{
  "model": "multi-label image tagger",
  "mlp_ratio": 2.67,
  "head_dim": 32,
  "parallel_block": false,
  "moe": "top_k",
  "num_experts": 64,
  "expert_mlp_ratio": 0.25,
  "shared_expert": false,
  "patch_size": [8, 8],
  "layers": 8,
  "pooling": "mean",
  "num_labels": 11,
  "beta2": 0.999,
  "eps": 1e-10,
  "lr_schedule": "linear"
}
Rows from block 5 of a small multi-label image tagger, named by matrix and row number. Rows with one number within an expert belong to one neuron, the router's apart. Each number is 128 + 24 x the weight over its row's rms, rounded and kept within 0 to 255. All counts start at 0.
After each expert's rows are labels from the 100 images, of 14848, where the router gives the expert most weight on average: "top examples" is what is common among them. Only what is clearly more common there than usual is listed. The data: histories of elementary cellular automata, time running down. In brackets: how many of the 100.
# router: router (model.blocks.5.mlp.router.weight, 64x192), inputs 0-47
# gate: expert gate (model.blocks.5.mlp.gate, 64x48x192), inputs 0-47
# up: expert up (model.blocks.5.mlp.up, 64x48x192), inputs 0-47
# down: expert down (model.blocks.5.mlp.down, 64x192x48, transposed), outputs 0-47

# expert 34
router.34 [131 144 132 147 116 139  89  72 135 111 130 123 119 142 140 156 108 184 120 164 113 104  97 139 167 124 120 100 114 144  95 128 140 137 101 117 135 100 142 152 169 102 145 126 153 129 124 135]
gate.0 [129 106 132 122 132 126 156 118 165  71 101 105 134 117 104 107 136 105  99 123 114 160 129 134 129 147 140 151 145 182 126 119 156 160 125 127 109 140 114  79 134 113 124 128 114 141 126  97]
up.0 [ 89 139 105 151 130  99 140  82 106 186 164 143 121 165  97 142  94 122 141 152  98 121 145 150 132 144 125 114 132 136 137  94  99 105 128 123 111 147 131 130 109 125 146 143 160 140 100 179]
down.0 [107  97 111 139 137 159  96 165  78 126 164 142 132 158 132 107 150 129 139 146 109  99 137 189 115 121  94 117 139 119 121 120  86 143 190 141 130 141 110 140 108 162 127 118 144 119 154 158]
gate.1 [167 137 159 118 130 141 117 143 151 122 142 114  99  91  91 110 127 137 149 128 164 157  83 162 134 141 100  89 129 153 121 136 140 156 128 172 171 111 146 150 154 116 139 113 122 143 182 107]
up.1 [166 121 145 126 151 161 120 103 183 143 137 139 118  81 106 130 125 121 135 138 139 167  81 149 123 117 115 107 120 140 123 137 143 143 151 160 177 109 133 148 132 133 123 130 122 128 154 129]
down.1 [114 141 127 164 112 128 126 132 146 124 103 162 168 115 126 169 160  92 121  87 106 117 119  99 112 138 121 135 138 124 149 161 155  98 116 153 103  99 124 119 133  79  96  98 100 106 122 106]
gate.2 [121 139 105 158  96 176 107 143 109 145 100 133 138 131 125 135 140 117 154 135 118 114 158 134 169 127 132  92 136 106 130 134 140 124 154  65 103 121 126 142 100 112 113 132 153 173  86 148]
up.2 [124 125 154  92 145 109 136 134 160 108 170 140 121 128 128 141 149 137 112 120 140 134  87 106  91 133 120 152 108 140 113 114 113 105 116 178 134 122 135 125 141 136 141 123  97  94 166  94]
down.2 [176  73 123 167 121 142 117 129 124 152 150 140 158 117 129 104 156 127 154  78 120 112 139 163 143 158  90  66  88  92 114 119  72 186 147 134 134 137 152 137 150 147 102 181 125 138 104 141]
gate.3 [170  96  77  95 151 156 155 168 144 142 141 134 160 129  97 154 125 114 123 138 143 157 145 119 108 145 134 231 129 109 126 121  99 123 140  88 111 151 139 108 142 129 140  98 117 140 126 136]
up.3 [120  73 135 142 169 171  96 177 131  99 151 146 138  88 124 146 133  81 123 113  87 174 131  91 115 150 103 145 118 102  76 152 114 187 102 134  74 114  93 113 136 123 110  96 118 117 144 171]
down.3 [109 124 150  98 171  94 104 160 119 109 140 130 120 135 111  83  78 178 120 147 140 126 117 107 136 118 160 156 147 144 147 119 126 110 110 101 105 104 140 132 144 123  96  95  80 167 137 108]
gate.4 [104 123 149 160 128 118  92 135 146 150 125 165 136 143 126 124 106 114 144 151 150 140 121 164 133 145 114 128 111 103 130 117 106  95 110 172 108  74 117 111 149 147 122 126  92 168 106 135]
up.4 [102 131 120 129 131 126 102 156 142 152 148 163 134 132 150 132 141 112 145 145 138 163 108 162 133 158 115 117  87 129 124 128 105  76  77 166 120  83 152 112 142 151 126 110  84 138  86 134]
down.4 [137 145 129 153 144  94 107 121  99 170 136 112 103 134 135 121 114 188 137  99  98 139 160 102 130 145 148 129 149 138  91  97 130 114 170 116 137 126 110 163 118  85 131 109 103 152 133 107]
top examples: 010 turns on (84); 001 turns on (81)

# expert 7
router.7 [205 138 139 159 142 138 117 143 148 136 162 122 121 152  91 106  98 156 128  61  98 114 111 176 122 167 110 132  94 125 133 126 136 157 115 110 132 159 161 126 117 160 120 146 154 143 105 120]
gate.4 [158  80 134 132 127 145 124 150 106 136  99 134 121 113 137 105 128 150 135  97 127 107 193 126 159 116 118 101 117 140 131 124 127 174 150 104 106 102 158 129 147 118 109 147 139 116 148 117]
up.4 [132 126 159 116  94  98 176 136 139  70  91  87 121 171  78 127  98 137 122 137 155 155 119 152 100 153 134 139 134 109 145 110 158 107 107 146 162 134 120 104 138 159 129 134 147 120 125 131]
down.4 [146 117 121 143 166  94 147  89 127 118 121  95 126 110 152 119 166 125 100  70 150 118 171 124 138 112 155 152 125 148 107  97 154 106 119  93 123 108 136 129 123 120 165 116 131 128 129 119]
gate.5 [164 115  93 186 169 156 130 111 137 169 106 187 137  92 158 140 105 122 137 134 135 147 123 111 168 123 125 132 121 126 159 160 117 119  88  93 106 106 119 128  90 130 111 179 145 145  96 144]
up.5 [ 82 146 152  86  86  92 149 130 136  82 162  79 121 157 117 137 155 130 124 134 110 104 131 155 104 124 118 126 118 145  96 109 129 134 168 141 158 141 138 136 154 129 154  97 112 134 166 110]
down.5 [167  97 133 123 115 119 111 133 117 138 136 142 111 131 161 149 116 115 130 159 155 101 132 142 111 113 148 119 146 115 162 157  59 131 106 117 134 114 122  84 133 127 110 114 140 131  94 171]
gate.6 [156 120 114 149 108  85 123 137 106 127 142  96 112 178 148  90 151 114 139  97 173 145 122 147 126 131 118 130 165 139 151 114 121 163 138 131 156 129 101 106 106 170  71 144 152 121 102 114]
up.6 [181 111 112 175 136 139 118 123 117 158 134 167 143 114 145 131 114 121 122 172  68 155 149 121 132  93 146 139 124 108 120 123 118  81 150 106 109 156 158 156  79 105 131 126 151 124 110 130]
down.6 [137 149  92 100 133 125 176 105 110 104 168  82 129 109 133 142  99 156 141 111 110 141 160 110 139  81 117 156  94 175 143 120 147  63 123  95 104 113  80 141 151 147 161 162 148  84 121 144]
gate.7 [192 101 143 136 112 142 156 140 115 114 147 150 119 110 125  97  87 124 162 120 157 158 106 161 146 127 122  97 145 166 131 136  98 108 161 154 160 130 116 117 145 156 102 165 139 111 143 115]
up.7 [175  94 140 158 128 171 124 149 132 132 159 126 103 119 125  94 106 136 156 174 175 131 115 136 146 126 117 121 137 152 143 149 116 107 143 157 117 138 132 139 148 135 123 158 122  99 134 112]
down.7 [146 129 114 132 106 135 145 114 137  93 143 151 112 121 150 119 129 165 102 140 125 136 123 128 126 128 117 147 130 117 127 142 111 101 114 156 156 155 183 129 122 135 145 109 111 123 130 145]
gate.8 [139 119 114  89 118  73 117 130 126  93 156  91 145 150  80 124 104 114 130 158 144 148 110 163 109 126 134 158 157 153 117 130 151 133  93 170 158 111 126  98 121 148 108 130 143 150 130 125]
up.8 [140 119 133 133 150 135 152  98 140 176 116 154 125  94 148 145 178 120 130 118 102 141 153 129 141 138 133 125 112 126 113 102 103 109 130 110 101 143 129 130 138 131 140 113 119 106 133 134]
down.8 [111 143 119 127 117 141  92 150 113 124 143 101 149 158 120 145 122 121 141  88 113 118 125 150 129 146 144  87 166 172 128 104 102  41 103  91 142 106 116 105 117 125 172 122 130 110 136  87]
top examples: 011 turns on (82)

# expert 35
router.35 [170 143 171 124 116 143  99 174 142 124 104  68 102 102 130 141  95 130 126 103 102 125 123 120 140 168  80 143  89  99 117 135 102 140 113  94 174 133 146 143 148 129 131 177 134 109 152 150]
gate.0 [132 104 131 119 136 104  98 177  97 106  90 136 137 105 153 133 119 163 122 114 143  87 140 127 158 117 155 116  62 130 116 125 125 106 129 163 113 131 124 129 115 132 174 149  91  78 107  87]
up.0 [106 120  89 156 151 146 136 129 129 120  83 159 149 109 157 149  75 161 136 144 102 147 161 120  97 103 156 128  82 138 140 146  99  96 114 128  89 136 102 148  99 130 150 126  93 113 106 108]
down.0 [104 131 132 146 148 126  98  89 116 132 128 167 140 133 137 132 170  96 119 105 141 134 138 172 131 136 116 151 177 141 104 147 146 126 142 169 123 113  62 135 143  93 104 163 110 125 129 150]
gate.1 [153 117 135 106 133 157 150 102 109 171 116 159 142 166 105 104 153 137 166 130 135 140 105 170 156 109 119 102  84 135 117 161 142 148 110 137 151 105 174  69 170 175 101 114 123 154 127 167]
up.1 [132 108 131 154 134 110 112 102 124 160 113 123 132 160 145  95 148 109 150 166 138 129 134 127 147 110 118  98 193 117 158 125 122 113 167 112 137 147 111 118 165 147  83 106 104 171 123 128]
down.1 [ 85 158 161 170 123 145 111  91 106 139  96 145 149 137 134 129 119 101 123 144 149 120 127 166 157 115 152 146 125  66 131 135 153 143 134 129  92 144 113  92 178 155 102 120  99 118 134 127]
gate.2 [179 109 140 124 147 106 110 118  99 134 152 155 110 136 176  91 138 115 119 150 125  89 176 119 153  76 181 135 116 152 137 156 166 135 140 140 101 119 109 175 113 107 145 154 123 140 156 137]
up.2 [131  87 136 113 113 132 141 109 126 125 132 145  91 160 149  90 136 158 155 134 183 158  93 154 176 187 118  85 122 138 123 146  84 187 104 166 158 140 139 121 145 143 146 120 120 157 150 140]
down.2 [128 118 146 100 149 126 111  92 128 123 108 148 117 165 128 141  90 111 160 135  84 107 128 114 121 136 107 167 101 100 129 140 122  88 110 141 149 135 151 109 157  99 124 142 118 149 133  93]
gate.3 [156 139 121 140  94 139 175 124 114 160 134 133 134 104 101 123 141 131 109 147 135 137 144 124  85 129 135 132 113 107 127 130 103 141 121  64  89 129 105 106 114  85 124 140 143 160  95 112]
up.3 [116 127 136 160 170 110 108 153 135  80 125 130 142 134 125 100 137 111 123 120 129 113  89 155 156 145 106  99 111 128 110 127 164 131 125 186 158 130 163 143 146 163 158 112 102 129 169 123]
down.3 [163 128 164 113 142 124 112 122 129 152 147 152 153  97 108 128 105 165 138 109 119 145 146 129 117  97 129 106 142 172 160 133 121 172 111 127 151 121 109 179  97 139 102 138 133 116 110 148]
gate.4 [160 123 118 129 125 141 103 109 153 138 142 135 150 126 104  89 108 129 123 159 172 150  74 104 129 158 125 150 149 129 153 167  86 117 106 163 155 113 101  86 134 129 102 142 147 159 118 158]
up.4 [163 112 132 131 126 138 112 100 163 118 148 133 160 134 126 109 120 126 136 172 162 146  68 100 126 141 135 137 158 112 153 168 113 105 131 148 164 130  81  91 157 139  92 144 137 137 123 148]
down.4 [166 137 148 137 114 119 124 101 167 119 128 107 135 125 110 105 156  83 114 143 154 167 106 124  91 134 106 110 158  95 120 118 143 112 143 148 137 130 111  97 126 138  98 121 119 142 147 154]
top examples: 011 turns on (84)

# expert 59
router.59 [166 126 114 113 137 137  87 132 122 154 131  68 122 140 130 152  87 137 137  89 134  75 107 138 133 123 103 110 113 125 154 144 102 101  97 118 156 144 144 130 137 107 140 137 142 139 137 129]
gate.0 [155 121 101 124 119 154  78  97 124 115 105 160 120 145  94  94 135 136 140 128 130 145 153 112  99 188 117 100 110  99 128 148 122 127  99 134 132  98 161  92 146 150 159 116 160 151 142 116]
up.0 [141 129 111  99 142 133 145 137 127 125 122  96 146 120 106 103 114 143 108 114 124 116 121  70 115 139 138 162 103 117 128 119 130 148 133 131 140 120 148 154 137 145 174 134 125  69  92 127]
down.0 [133 119 119  84 134 119 124 143 144 111 116 145 153 148 120 145 118 148 108 163 115 109  99 107 111  67 154 161 111  95 117 113 131 112 131 120 117 118 130 143 102 129 139  73 101 120 140 118]
gate.1 [143 136  90 157 121 179 119 150 132 144 118 107 139 115 122 142  77  95  78  66  56 151 125 108  78 133 124 128 117 121 107 103 150 138 113 133 146 143 151 154 109 106 131 112 122  91 189  98]
up.1 [138 114 127 189 164 145 109 122 109 174 123 128 157 128 144 130 131 122 158 101 141 150 161 123 148  98 156  99 136 131 149 113 124 167 141 106 117 163 144 134 157  94  81 143 115 118 115 164]
down.1 [144  90 165 150  90 142  80 116 163 112 135 106  97  92 144 141  88 143  93 125 167 130 146 146 132 127 150 104  94 101 158 113 160 101 146 123 150 205 122 131 155 104 128 111 143 183 134 143]
gate.2 [145 124 106 112  86 127 145 135 124 157  91 128 111 144 151 127 120 132 103 127 124 130 131 128 178 127 120 156 150 159 140 189 116 139 125  80 146 124 127  98 109 147 146 173 168 144 108 157]
up.2 [123 119 143 126 144 156 116 114 127  99 160 150 144 118 104 125 119 144 169 142 123 140 110 138  81 140 117 107  90 112 106 104 129 117 134 193 106 131 131 145 164 126 134  98  91  97 132  94]
down.2 [112 168 160 116 152 132 128 141 133 130 140 132  95 175 116 148 113 115 156 163 159 124 127 143 176 151 112 128 122 110 110 116 137 132 116 136 105  64 106 171 147 101 166 117 122 117 155 107]
gate.3 [ 95 103 157 107 173 149  97 100 129 180 111 125 133  90 107 177 107 144 148 149 155 122 100 154  97 102 120 146 174 107 141 151 148  88 101 109 131 106 117  68 125 117 115 153 144 141 148 139]
up.3 [140 137 125 127 145 168 176 102 144  96 158  85 159 120  75 152 114 156 137 121 115 164  92  93 114 118 150 117 169 126 110 161 170 131 131  84 173 111 133 114 122 125 109  89 138 108 114 139]
down.3 [117 173 159  92 150 136 161 127 161 146 136 143 104 117 108 130 151 114 154 116 112 108 135 118 128 123 114 108 133 149  91 150 114 126 126 113 106 136 175  91 135 137 134 110 136 106 154 150]
gate.4 [ 93 128 148 120 117 133 185  93 133 138  86 111 125 119 127 125 153 156 110 118 158 159 103 160 118  95 114  59 111 134 133 112 139 120 112  99 151 111 166 164 115 156 140 166 151 104 106 120]
up.4 [118 141 110 145 113 115 168 131 126 188 131 127 134 119 140 156 118 119 101 105 137 169 145 126 127  70 119 154 136 109 124 105 125 115 167 111 173 144 115 143 117 121 142 149 117 115 128 107]
down.4 [116 132 130 164  97 155  76  86 127  95 129  92 130 164 148 135 142 164 136 133 138 128 148 139 103 152  82 138 144 164 168 119 164 176 157 197 143 153 114 104 118 166  93 136 139 129 104 106]
top examples: 101 turns on (81)

# expert 40
router.40 [124 140 127  97 112 122 136 140 160 104  95 110 127 156 152 156  95 130 163  88 117  73 103 156 121 146  68 127 123 192 128 133 147 126 127 137 171 127 127 156 119 124  99 150  99 139 134 137]
gate.0 [120 130 102 125 142 169 147 142 158  82 114 154 124  97  82  99  96 146 115 169 120 167 112 152 110 138 140 143 120 129 118 121 128  91  59 129 137  93 137 114 140 107 133 116 121 165  89 132]
up.0 [154 141 131 176 142 125  98 141 125 152 149 130 141 109 144 145 130 117 165  92 142 102 154 137 109 104 135 127  79  77 169  98 174 122 153 115 100 138 103  97 160 110 108 170 158  92 114 123]
down.0 [147 121 118 156 125 160 131 128 116 158 131 157 132 106 152 112 146  80 114 154 118  99 149 135 131  99 125 154 134 155  73 102 118  87 115 124 103 152  93 141 121  78 138 127 140 140 115 152]
gate.1 [136 139  98  78 172  98  65 144 114 116 131 107 138  91 149 146 182 107 140 122 133 129 116 121 153 151 102  91 108 119 123 113 142 188 155 122 140 152 132 149 127 133 131 130 115 118 171 114]
up.1 [162 146 150  99 101 162 127 131 153 117 136 153 160 115 129 134 152  86 100  84 115 113 137 124 112 153  91 115 124 136  94 123 139 148 144 125 118 129 127 113 125 124 115 154 124 107 157 100]
down.1 [121 109 139 106 131 124 162 168  94 103 102 145 116 130 131 112 114 135 144 145  90 160  98 121 123 142  92 127 147 144 115 142  95 140 119 115 161 150 112 157 105 122 142 116 105 151 147 151]
gate.2 [176 119  75 140 134 150 136 150 114 152  99 160 150 108 125 129 120 156  99 119 125 131 126 127 116 106 150 150  91  92 117 105 111 152  82  92 118 154 148 107 101 135 113 119 194 121 119 137]
up.2 [ 92 124 145 138  99 124 116  85 140 169 148 136 130 140 125 159 151 118 125 127 116 115 126 104 126 110 136 145 181 123 156 121 121  99 124 133 115 136 119 121 135 118 137 118 123 164  81 176]
down.2 [152 147  86 103 108 132 139 141 127  85 130 153 138 130 121 134 100 150  91 161 131  81 121 102 106 123 168 155 124 145 127 126 123 114  92 163 129 139 136 162 162 107 116 148 126 115 125 155]
gate.3 [159 131 161 100 120 146  84 126 157 132 164 137 103 132 111 131 105 132 120 134 115 119 124 131 141 154  96 166 122 153 140 122 166  95 135 121  99 119 166 147 120 156 107 123 171 101 119 129]
up.3 [147 126 125 119 143 135  91 152 162 115  97  90 153 110 164 130  94 140 134 132 127 131 152 114 123 116 137 158 163 149 125 149 176 110 111 114 137 151 146 113 116 144 111 124  89 135  89 115]
down.3 [105 141 115 135 111 177 128 122 157 109 147 128 141 132 124 142 119  83 118 153 182 118  95 123 105 148  94 117 121  98 129 128 108  80 141 124 148  86 105  99 140 128 140 125 130 139 112 138]
gate.4 [102 128 170 115 154 110 117 107 122 141 154 141 134 157 131 130 171 119 123 165 155 146 105 148 148 115 119 122 115 127 120 126 149 146 148 181 124 104 126 145 136 157 131 125 113 117  99 199]
up.4 [124 154  84 174 115 130 149 137 144 130  96 113 129 111 116 161 159 119 133  92  94 108 115 101 130  96 158 136 150 111 124 122  98  83 112 151 114 139 112  97 122 127 107  82 162 121  90 119]
down.4 [169 101 128 133 138 129 174  69 131 133 102  91 121 171 113 183 129 114 145  64 138 155 185 141 141 116 131  87 139 100 113 108 134 121 133 142 130 145 199 125 197 152 111 115  86 127 132 141]
top examples: 000 turns on (78)

# expert 36
router.36 [152 146 136  85  94 148 142 139 149 161  83 145 113 120 153 160  76 147 122 110 115 102 104 174 131 135 158 126 115  91 136 128 135 170 126 120 153 116 143  96 142 127 131 112 165 131 145 138]
gate.9 [139 129 115 160 144 125 138 164 113 146 120 156 115 149 125 102 139 138 147 107 127 115 143 150 116 139  93 117  92 143 108 131 158 164 102 171 129 103 151 134 123 161 109 145 102  92 150  85]
up.9 [140 141 126 163 133  96 171 130 101 153 108 137 124 149 145 106 138 112 161 101 144 104 119 152 125 121 110 109  89 120 121 139 166 156  85 175 133 106 135 133 136 153  91 166 112 104 160 105]
down.9 [101 121 137 144 123 157 145 100 119  94 150 118 130 120  75 143 109 117 149 104  55 120 109 100 101 100 138 127 187 145 103 105 131 121  93 118 136 126 105 125 143 123 119 179 148 109 149 178]
gate.10 [133 108 171 134 127 140 167 141 133 119 105 107  92 134 137 150 152 117 109 129 127 131 126 168 119 117 158 132 139 171 106 151 134 101  87 116  95 117 151 124 165  89 129 100 145 137 127  90]
up.10 [129 147 158 143 163 123 154 144  80 147 118 157  97  51 126 129 101 108  91 174 131 109 130  77 139 140 119  78 118 148 114 128 177 151 132 118 113 157  69 143 129 137 118  82 146 126 141 133]
down.10 [130 116 112 140 101 122 111 160 167 103 151 109 181 128 104 144 113 140 117 111 135  94 114 141  94 139 130 130 124 133 182 130 108 130 140 125 106 166 130 136 164 162 142 141 121 124 107 139]
gate.11 [117 139 104 160 114  85 133  94  92 167 106 161 130 161 179 116 143 109 179 128  96 192 120  99 151  88 139 134 133 170 161 142 114 130 143 125 145 107 131 160 152 124 128 128 104 123 111 144]
up.11 [ 81 168 110 164 126 105 157 108 107 153 103 126 129 168 152 138 113 116 151 157 102 158 131 103 153 113 164 162 104 125 121 143 126 104 105  87 119 129 139 158 149  92 142 114 117 149 101 121]
down.11 [102 107 123 138 158 131 129 142 134 124 145 149  86 123 126 133 115 120 181  91 105 136 117 173 115 128 134 119 157 108 110  75  88 177 122 145 152 126 182 131 127 149  50 123 114 140 125 161]
gate.12 [166  98  70 125 159 160 122 105 129 157 152 158 134  90 157 153 123  71 121 132  99 134 112  80 126 126 108 125 146 118 138 104 121 146 131 132 140 137 119 120 131 111  97 149 125  92 143 124]
up.12 [ 95 135 155 129  74 106 138 153 135  84  86 105 124 167 122  99 140 170 122 120 134 128 142 175 110 148 156 144 111 140 119 142 116 126 126 134 129 111 122 145 135 149 170 102 139 152 104 100]
down.12 [109 138 137  95 121 122 124 107 103 115 114 150 154 126 120 152 191 102 117 153  74 104 136 122 120 119 130 150 127 161 154 190 119  93 162 156 109 141 132 123  77 111 138 100  96 125 147 109]
gate.13 [130 100 156  73 140 133 147 124 133  99 169 164 130 122 100 132 149 163 149 154 131 170 126 128 118  94 133 154  80 181 106 141 100 105 110 153  96 112 109 149 159 138 125 102 126 121 165 140]
up.13 [106 139  70 137 126 121 119 120 159 103 107 136  97  98 178 122 156 134  88 140 150 140 107 117 153 107 125 114 132 146 166 129 136 100 138 110 116 155 171 130 132 141 168 157 110 131 130 123]
down.13 [148  96 159 122 120  94 124 170  83 141 102 110 114 150 146 118 137 175 107 147 142 120 142 159 127 119 123 129 149 100 137 114 144 175 157 156 137 128 135 107 100 143 120 130 144 138 155 122]
top examples: 001 turns on (75)

# expert 48
router.48 [144 144 115 126 153 130 101  96 125 132 136 118 126 142 127 128 133 149 169  94 110  89 123 164 130 109 127 109 102 130 114 152  99 146  87  93 151 149 158 151 128 124 113 120 112 125 131 144]
gate.4 [ 88 116 122 153  78 111 137 148 127 141 112  92 121 129 122 123 150 122 140 110  91 140 143 136 125 147 111 174 122 171  59 151 118 138 107 166 117  88 116 140  98 133 121  96 112 123 135 124]
up.4 [105  90 148 173 150 112 121 105 115 127 125 155 155 122 102 130 104 120 168 135 122 131 142 152 129 101 130 102 144 123  93 125 108 132 103 153 157 154 125 126 158 100 141  77  97 128 110 101]
down.4 [168 103 123 134 162 135 141 114 161 144 132 135 144 141  90 119 126 100 115 146 109 138  71 137 130 121 182 156 114 157 103 135 165 122 123 135 122 149 136 126 164 151 136 128 140 103 153 170]
gate.5 [123 162 110 169 113 101 107  97  92 155 123 154 138 163 155 140 134  97 152 118 128 150 144 139 118 120 140 132 156  98 164 101 114 159 123 103 132 101 118  84 106 110 120 165 197 153  68 127]
up.5 [173  70  94 149 133 151 124 180 123 122  84 156 149 104 140  99  84 149 110 144 158 111 147 102 150 170 136 126 137 108 138 159 154 177 143 115  77  89 110  95 122 175  92 177 134  97 133 137]
down.5 [129 126 121 133 151 110 135 114 158  96 166 111  69 144 119 125  92  98  99 119 132  82 128  87 138 147 138 106 120 156  88 116 107  97 137 121 114 167 162 137 149 120 138 141 135 121 153 136]
gate.6 [110 127  62 148  73 120 162 142 163 119 142 109 127 138  85 159 132 112 104 107 110 133 141 140  87 133 168 110 146  89  63  87 121 145 102  78 118 157 144 115 101 121 123 142 152 141 152 145]
up.6 [107  56 158 148 127 118 112 122 109 152 132 137 158 139 127 107 128 135 168 143 110 129 147 145 161 132 141 137 114 163 148 172  88 168 105 158 141  98 137 124 130 131 103  93 143 144  74 148]
down.6 [148 149 141  95 125 143  96 123 129 128 130 151 144 165 141 145 150 136  99 134 112 115 151 115 168 118  68 128 106  76  92 134 109 166 152 136 139 135 132 124 158 117 150 169 174 136 135 151]
gate.7 [156 101  94 123 172 155 132 117 178 120 130 139 146  89 100 159 155  99 124 172 107 137 107 108 119 123 138 147 118  83 155 140 175 131 113 110 150 184 102 118 116 124 100 118 137 134 154 171]
up.7 [163  94  95 149 193 168 138 125 163 121 131 148 148  82 112 143 160 118 133 138 148 141  98 112 127 132 120 148 113  70 167 114 182 146 122 124 135 156  77 114 122 114 100 131 142 124 139 153]
down.7 [149 145 151 104 151 136 123 116 131 137 120 146 185 113 115 147 138 133  98 139 150 115 175 132 128 116 120 135 132  92 140 113  54 172  87 129 130 124 172 121 129 130 161 158 112 120 118  83]
gate.8 [132 109 113 145 119 115 150 124 112 167 122 166 139 120 191 136 109  94 133 121  82 175 115  91 129  78 118 167 118 152 105 119 105 110 132 147 150 151 127 155 119 112 115 154 110  98 152 101]
up.8 [121 147 174 124 125 169 133 145 153 122 117 134 107 110  77 127 125 151 103 139 149  87 148 153 101 170 126  83 101  97 128 138 133 138 110 116 106 112 146 113 135 107 174 110 130 155 124 120]
down.8 [150 164 121 179 109 135 109  52 149 128 137 134  96 170 104 124 146 151 154 100 166 148 108 149 121 165 125 138 105  90 168 116 163 137 151 112 143 106 136 121  92 124  91 144 159 124 121 125]
top examples: 100 turns on (86)

# expert 8
router.8 [157 154 130 144 151 132 103 121 133 166 149 137 174 189 117 154  92 146 127 138 113 134 131  84 125 132 148  92  76 148 132 141 111  98  98 138 170 147 140  86 120  90 130 127 190  91  98 153]
gate.0 [122 147  76 149 157 140  98 154 186 120  98 145 139 108  95 128 109 135 107 120 130 106 100 111  84 179 105 134 152  98 127 133 150 113 131 100 139 137 118  80 114 165  94 102 156 141 113 165]
up.0 [126 152  83 122 154 144  62 149 142 122 109 149 148 126 113 138 133 105 100 136 148 118 108 103 129 136 112 122 136 120 123 130 116 124 168 102 140 149 133  99 102 129 113  98 156 143 144 159]
down.0 [113 153 149 116  97 156 119 116 131 146 147 140  96 117 140 109  95  75 150 121 118 144 132 144 150 143 143 124 179  54 185  92  97 144 101 142 168 110 144 130 126  97 142 134 120 116 120 129]
gate.1 [168 115 103 111 128 103 136 133 128 124  93 142 129 132 134 109 128 160 100  92 169 119 163 119 111  76 140 172 115 108 116 143 146 118 118 133 130 126 137 162 125 183 123 165 125  61 161 115]
up.1 [155 143 105 147 133 108 126 136  99  97  93 141 120 113 147 119 110 123 119 120 170 106 154 130 138 113 145 139 113 121 131 167 167 101 119 121 121  94 134 153 135 163 118 175 154  92 136 134]
down.1 [ 98  99 122 138 145 135 164 120 106 148 105  81 156 132 126 123 109 150 148  75 114 143  78 167 159 150 159 141 139 158 178 125 117 139 120 133 121 112 153 133 131 124 137 147 103  89 125 132]
gate.2 [167  95 136 160 134 149 105 124 130 135  94 156 138 146 114  82 141 136 147 116 181 154 106 164 169 188  94  86 114 146 129 149 120 157  99 164 161  81 108  78 170 182  98 100 131 155 135 132]
up.2 [114 109 124 180 165 156 120 151 149 152 106 120 120 118  84 122 129 123 148  95 131 151 134 120  85 146  81 142 116 127 107 140 123 125  99 144 142 113 143 109 174 173  97  75 130 148 150 107]
down.2 [109 150 142 156 155 151 127 127 143 123 111  75 128 145 144 116  75 100  96 148 161 104 143 149 146 130  92 113 166  72 181 151 124 135 142 122 124 128 105 107 120 162 131 171 127 120 121 107]
gate.3 [143 130  93 132 127  98 127 136  81 133  95 141 112 144 166 116 114 119 124 129 118 132 168 152 142  97 125 123 119 162 129 162 122 153 122 126 143 122 132 151 100 144 117 157 131 106 146 116]
up.3 [105 136 139 131 121 143 110 121 149 152 137 133 156 133  95 139 125 138 140 169 123  97 100 142 129 162 128 104 166  64 134 112 113 115 137 159 127  92 118 110 109 149 122  99 111 170 104 132]
down.3 [119 141  99  95 137 162 132 131  63 142  84 120  87 105 135 149 115  89 111 136 131 179 169 131 105 104 101 110 148 136  58 129 132  57 146  97 110  95 141 143 120 138 107 125 140 140 126 161]
gate.4 [141  94 133  92 160 122 155 104 152 135 196 156 137  80 125 154 159 146 163 141 109 167 114 109 129 105 114 116  98 158 108 113 129 109 124 159 132 148 142 132 119 100 104 111 110  87 170 124]
up.4 [129 103 143  91 150 111 175  89 136 127 183 137 130 114 118 155 157 131 150 123 116 143 100 105 108 127 131 103 108 147 105 108 159 105 130 143 142 172 109 126 105 111  93 123 111  91 152 137]
down.4 [111 127 110 139 105 151 123 130 156 126 130  99  55 132 132 133 125 165 130  86 146 112 191 166 112 159 139 131  99 142 141 163 136  96 104 157 111  97 143 125  83 128 105 144 138 119 141  67]
top examples: 100 turns on (79); 001 turns on (78)